{"model": "image captioner", "tokenizer": "word", "encoder_norm": "groupnorm", "fusion": "prefix", "decoder_parallel_block": false}
Rows from block 9 of the image encoder of a small image captioner, named by matrix and row number. Each number is 128 + 32 x the weight over its row's rms, rounded and kept within 0 to 255. All counts start at 0. After the name is the row's rms in percent of the matrix's.
After each channel's rows are labels from the 100 images, of 14976, where the channel reaches its highest value: "top examples" is what is common among them; "lies over" is the class under the peak. Only what is clearly more common there than usual is listed. The data: made-up ball-and-stick molecule models.
# pw: pointwise conv (encoder.blocks.9.pw.weight, 320x320x1x1, standardized in use), inputs 0-106

pw.189 128 [169 159 113 143  53  65  90  77 122  95 115 159 162 140 131 125 119 146  96 158 126 138 147 119 130 145  74 120  52 128 169 139  82 135 116 141  93 166  60 136 164 109 125 153 174 113 158 104 112 166 130 136 121 142 138 156 113 124  89 120 136 185 177 127 151 125 148 130 109 112 126 122  83 118 134 100 162 127 184 152 135 105 134 179 108 114  72 151 118  92  99 123 158 108 127 120  65 135 119  79 136 168 122 137 123 161  93]
top examples: red ball; small balls on sticks
lies over: red ball

pw.31 089 [142 131 120 177 143 159 112 128 148 184 116  64 152 129 130 106 113 112 181 205 178 135  93 113 129 116 176 151  93 202 103 118 153 109 116 129 142  90 200 126  88 135  65 187 171 113 103 118 159 116 160 153 103 145 115  89 170  92 113 140 168 105 143 109 132 150 133 130 144 145 148  73 141  98 112 148 150 167 106 118 103 137 112 125 166  98 120 237 116 246 154  84 134 213  99 179 109 104 150 124 176 100 158 116  94 128 142]
top examples: blue ball; small balls on sticks; balls: three
lies over: blue ball

pw.78 103 [106 125 128 131  46 125 167 182 164 130 203  87 117 171 135  95 142 144 103 137  83 160 124 139 155 131 105 216 162 100 173 156 146 136 111  82 121 155 106  91 142 147 114 195 112 140 114 160 107  99 118  99  95 121 163  91 128 112 140 145 121 160 158  90 153 135 123  95 138 160 158 142 129 175  85  50  91 136 141 166 123 114 142  88 105 107 121  98  98  85 133 155 125  95 122 115  97  14 104 150 173 153 105 122  98  77  91]
top examples: orange ball; small balls on sticks; balls: three
lies over: orange ball

pw.260 111 [105 136 119 156 138 112 126 131 150 154 165 129 116  87  96  94 166 145  81 147 121 117 143 124 148 113  97 196  99 110 118 152 157 141 137 133 134 120 142 116 157 146 111 130 123 115 119 110 133 121 121  85 111 117 144 132 124 117 169 126 166 122 106 121 140 140 141 113 185 158 117 171 107 222 118  88 159 110 114 205 113 195 165  74 130 153 138 139 122 102 162 157 142  83 116  75 165 114  94 136 120 161 129  92 176 140 103]
top examples: orange ball; small balls on sticks; balls: three
lies over: orange ball

pw.285 095 [147 136 170 178 159  73 148 169 149 153 150  63  89 120 108 139 137 121 163 150 145 138 152  98 130 156 169 158  82 111 133 150 115  34 106 116 139 129 156 121 132 124 136 122 158 123 120 138 137 177 104  49 144 131 108 158 151  75 135 172 144  75 177 116 141 133 144  60 118 146 164 132 118 144 128 177 183 110 148 136 138 116  92  97 184 165 160 155 147 164 207 167 142 158 109 163 142 155 127 151 101 118 161 120 124 140 112]
top examples: blue ball; small balls on sticks; balls: three
lies over: blue ball

pw.129 074 [117 155 134 190  69 132 164 164 102 113 128 127 123 138 145 129 168 130 157 145 125 116 143  81 111 187 177 197 156 100 150 140  93 167 127 164 120 148  56 152  89 148 179 109 152 100 119 127 111 102 130 165  55 110 136 116  79 157 160 149 104 110 100 147 144 124 121  80 124 120 179 171 173 121  98 121 166 154  88  97 129  70  70 152 123 132  65 136 137  92 152 153 184  83 106 126 115 133 142  76 114 133 122 142 142 169 139]
top examples: green ball; balls: three; balls: four
lies over: green ball

pw.276 070 [ 97  91 144 187 127 203 147 115 126  61 154 136  79 139  82 145 175 137 121 143 154 161 119 111  76 166 103 101 118  98 167 172 128 168 119 164 183 113 101 103 164 153 105 160  87  93 110 122 100 130 197  75 135 173 121 165 114 120 170 151 145 124 115 137 155 123 159 110 138 129  88 147 116 148 136 183  77 164 131 147 155 160  95 126 171 114 138 150 131 167 143 117 143  89 119 110 146 193  89 136 157 181 158  82 116 198 157]
top examples: red ball; small balls on sticks
lies over: red ball

pw.58 118 [126 105 112 132 113 110 145 116  91 131 142 218 143 165 124 127 121 171 157 169 166 114  82 116 129 100 161  93 119 115 151 117 214 146  38  73 134 125 137 140 108 148  75 148 162 156 146 129 142 117  88 211  57  91 145 173 128  82 180 156 141 111 171  56 119 153 103  99 108 152 152 166 125 108  81  76 155 116 117 130  66 143  69  77 134 159 115 155 101 110 139 126 138 135 173 131 129 125 107 131  95 145 134 187 150 173 142]
top examples: blue ball; small balls on sticks; balls: three; balls: four
lies over: blue ball

pw.91 107 [153 120 198 136 129 138 117 116 111 164  80  99 121 112 127 121 109 122 112 126 114 127 149 127  97 147 184 110 136 103 113  63 146  96 108 176 111 135 168  95 136 124 132  86 114  67  83 151  77 107 129 144 153 129 141   0 166 184 116 117 148 102 106 185 133 135 124 168 116 133 116  74 146  85 151 174 180 133 127 163 151 118 150 119 127 110  95 148 121 157 165  90  83 197 172 136  90 120 138 131 146 129 158  46  80 111 106]
top examples: small balls on sticks
lies over: blue ball

pw.243 115 [177 140 111 118 123 148 116 109 137 108 127  96 184 121 130  92 121 111 116 135 114 162 135 128 158 152 112 121 107  97 121 160 144 196  84 110 123 168 125 132 104 159 102 111 114 115 132 130 124 255 154 107  81 208 123 110 139  91 147 109 130 202 138 108 137 139 147 165 169 139  92  99  95 119 204 200 106 181 157 113 114 144 121 150 138 125 129 116 140 129 140 118 105 116 166  91 118 126 178 145 174 208 162  94 118 103 180]
top examples: red ball; small balls on sticks; balls: three
lies over: red ball

pw.9 095 [ 94 138 111 143  73 184 148 131 171 125 182 154 132 182  73 136 141 138 114 177  94 143  41 149 103 119 161  97 161  97 154 166 149 130 144 124 140 127 133 135 162 164 129 115 208 195  80 114 168  94 141 155  66 117 140 114 137 106 174 131 142 160 194  61 108 186 127 127 153 136 166 143  63 107 131  92 153 138 170 123  89 129 106  84 152 194 130 142 151  93 133 119 165 137 123 132 123  90  46 162  90 115 146 171 124 111 153]
top examples: small balls on sticks; balls: three; balls: four
lies over: blue ball

pw.39 092 [114 159  41 168 187 143 105 148 210 140 132 121 163 107 131 132 132 145  69 169 129 191  85 137 135 129  77 119 128 133  99 210 126 107  94 160 151 109 186 170 123 135  97 110 114  90 164 137 144 142 148 132 126 120  97 121 163 113 113 168 123 140 135 180 155  97 159 137 148 120  94 118 117  96 131 145 116 123  94 114 137 126 124 152 151 151 138  74 192 159 142 125 121 161 138 113 134 124 156 172 129 150 167 117 129  68 164]
top examples: small balls on sticks
lies over: red ball; green ball

pw.68 094 [167 130 173 127 126 137 136 135 134 108 112  25 157  87 149  79 159 112 153 105 119 136 136 145 133 156 135 108 107 153 104 112 140 163 117 148 115 163  94 113 132 109 144 127 101 132 101 172  53 255 134  94 117 152 128 120 130 135 112  94 148 195 137 176 170  91 159 148 115 128  89  91 132  88 124 152 176 136 167 130 127 110 167 121  94 128 144 141 119 133  83 141  89 116 122 146  71 130 169 159 166 181 111 135 102 140 124]
top examples: red ball; small balls on sticks
lies over: red ball

pw.187 111 [160 134 115 128  50 120 157 112 139 123 109  73 171 165 161 118 105 111 156 108 152 147 129 101 112 158 129  66 109  84 131 118 110 159  77 134  91 157 101 128 151 177 106 140 175  60 141 134 114 164 164 147  53 133 162 160 115 145 129 105 139 118 189 138 139 154 112 146  94  53 188 107 116 126 115 157 182 144 139 135 122 128 171  94 148 138 115 155  89 174 128  97 129 170 161 118  66 128  99 104 123 169 106 109 116 166 117]
top examples: blue ball; small balls on sticks; balls: four; balls: three
lies over: blue ball

pw.219 088 [154 127 202 121  91  65 123 100 148 124 100  90 143 162 143 162 157 150 159 107 148 139  95  90  97 157 160 105 114 112  99  98  72 121 108 120 116 121 137 115 169 141 108 149 137 124 166 126 135 105 149 140 123 115 142 129 132  94  69 147 130 126 108 117 138 100  97 169 157 141 171 106  60 112 131 181 164 148 147 137 133 123 202 101 147 129 111 209 115 162 135 102 154 159 130 111  56 112 146  76 142 130 153 140  97 118 149]
top examples: blue ball; small balls on sticks; balls: four; balls: three
lies over: blue ball

pw.201 105 [117 141 140 117 177  74 110  62 139 152  89 142 119  85  99 140 155 116 172 136 139 164 118 116  94 121 154 127  96 140 157  84 122 134 133 111 135 152 131 160 168 121  82  96 177  86  83 122 107 152 104 117 179 135 153 108 143 128  79 128 101 172 106 145 118  85 106  94  98  92 129 101 100 112 166 169 148 141 132 183 134  71 153 137 101 146 131 134  94 161 110  53 120 147 112 190  73 150 121 102 133 126 154 158 127 124  96]
top examples: small balls on sticks
lies over: red ball

pw.294 120 [149 138 114 148  91 177  88 146 105  64 155 140 113 190 130 181  88 137 149  78 131 138 140  92  96 109 165 127  99  89  94 110 129 115 134 114 113 119 149  46 130 131 117 105 149 138 131 148  67 130 131 184 102 131 111  64 115 125 110 118 121 127 139 130 143 103 104 104 143 111  91  35 133 113 118 155  45 116 115 136 101  70 177  89 178 168  94 116 134 116 158 119  98 174 142 144  51 114 154  57  64 141  76 132  40 159 128]
top examples: green ball; small balls on sticks; balls: three; balls: four
lies over: green ball

pw.218 107 [128 118 101 162  92  91 125  72  61 105  83 109 171 111 146 126 122 128  98 107 111 112 110 128  79 155 115 139 107 189 173  79 133 121 175 107  93 117 104 158 150 102 109  72 109 150  79  73 160  93 110 155 162 110 167 141 100 149 140  90 127  73  69  94 138 146 110  72 132 108 102 132 155 144 145  80  97 140 126 107 104  87 128 118 135 128 141 144  83  70 132 138 149  72 129 180 118  91  61  95 101 109 105 154  97 119  99]
top examples: purple ball; balls: three
lies over: purple ball

pw.7 109 [118 133 107 124 130 127 111 132 137 131 128 135 122 156  91 106 144  75 127 111 134  90 136 138 140  88  89 197  84 142 181 146 176 127  93  69 156 132  66 105 133 123 111 108 117  95 134 111 143 119 130 100  76 110 157 124  86 122 118 104 164 138 102 127 150 119 138  97 178  99 110 135 100 185  99 122 150 132 113 215  95 144 149 112 119 157 123 130 130  60 179 115 112 136 125 120  81 130 110  94 126 104  98 120 120 121 111]
top examples: orange ball; small balls on sticks; balls: three
lies over: orange ball

pw.109 072 [ 90 129 137 157 109 135 205 130 104 156 104  66 154 128 160 137  56  90 211 202 147 137 132  83  51  99 151 143 119  75 168  55 100 123 110  83 145 126 166 118  75 153 124 177 149 118 105 113  90 239  98 133 117 153 135 133 103 121 120 138 118 148 119 165  92 115 107 120 113 113 156 151 119  96 141 129 192 158 134 101 105 120 108  99  90 124  95 160  56 108 118 159 114 143 113 133 147  97 127  96 120 137 102  94 138 112 108]
top examples: small balls on sticks
lies over: red ball

pw.79 085 [111 124 160  97 144  98 120 139 158  91 110  71 166 127 129 161  97 154   5 131 161 118 103 118 128 161 109 143 127  97 136 164  79 104  86 116 103 118  94  81 114 138 136  95 138 132 118 163 149 129 170 226  72  86 153 135 141 143 124 143 160 155  80  80 113  71 124 168 139 132 173  53 152 132 147 140 150 169  86 151 116 140 133 126 109 130 110 104 118 112 150 107 142  73 115  35  88 121 126 117 126 126 105  45 131 137 136]
top examples: orange ball; small balls on sticks; balls: three
lies over: orange ball

pw.313 119 [133  99  99 133 146 137 144  84 131 138  75 182 141 108 165 167 131 100 141 141  92 100 128 141 128 103  96  73 140 143 125 115 117 153 123 163  64  95  95 168 145 181 148 128 150  82 136 107 104 110  81 125 166  94 152 164 107 111  98 117 105 104 120 158 136  80 114  81 133  99 132 134 105 100 115  85 143 119 134 107 136 149  10 141 118 129 100  94  77  69  77 141 121  73 114 157 158  97 140 132  81 125 146 114 188 161 127]
top examples: purple ball
lies over: purple ball

pw.118 100 [117 133 117 142 116 146  87 150  77  88 120 130 103 137 107 141 132 108 135  88 156 127 147 122 139 160 128 109 156 133  65 134 128  44 168 100 114 143 141 125 177 159 126 111 124  98 103 169  91  57 196 217 137 115 102 122 107 142 118 135 135 119 125 124 107 142 139 123 124 123 113  88 141 124 171 172 138 168 137 185 140 108 171 144 100 131 144 103 162 207 101  93 121 142 173 156 114 140  92 148 128  90 127 107 101 124 152]
top examples: small balls on sticks; balls: four; balls: three
lies over: green ball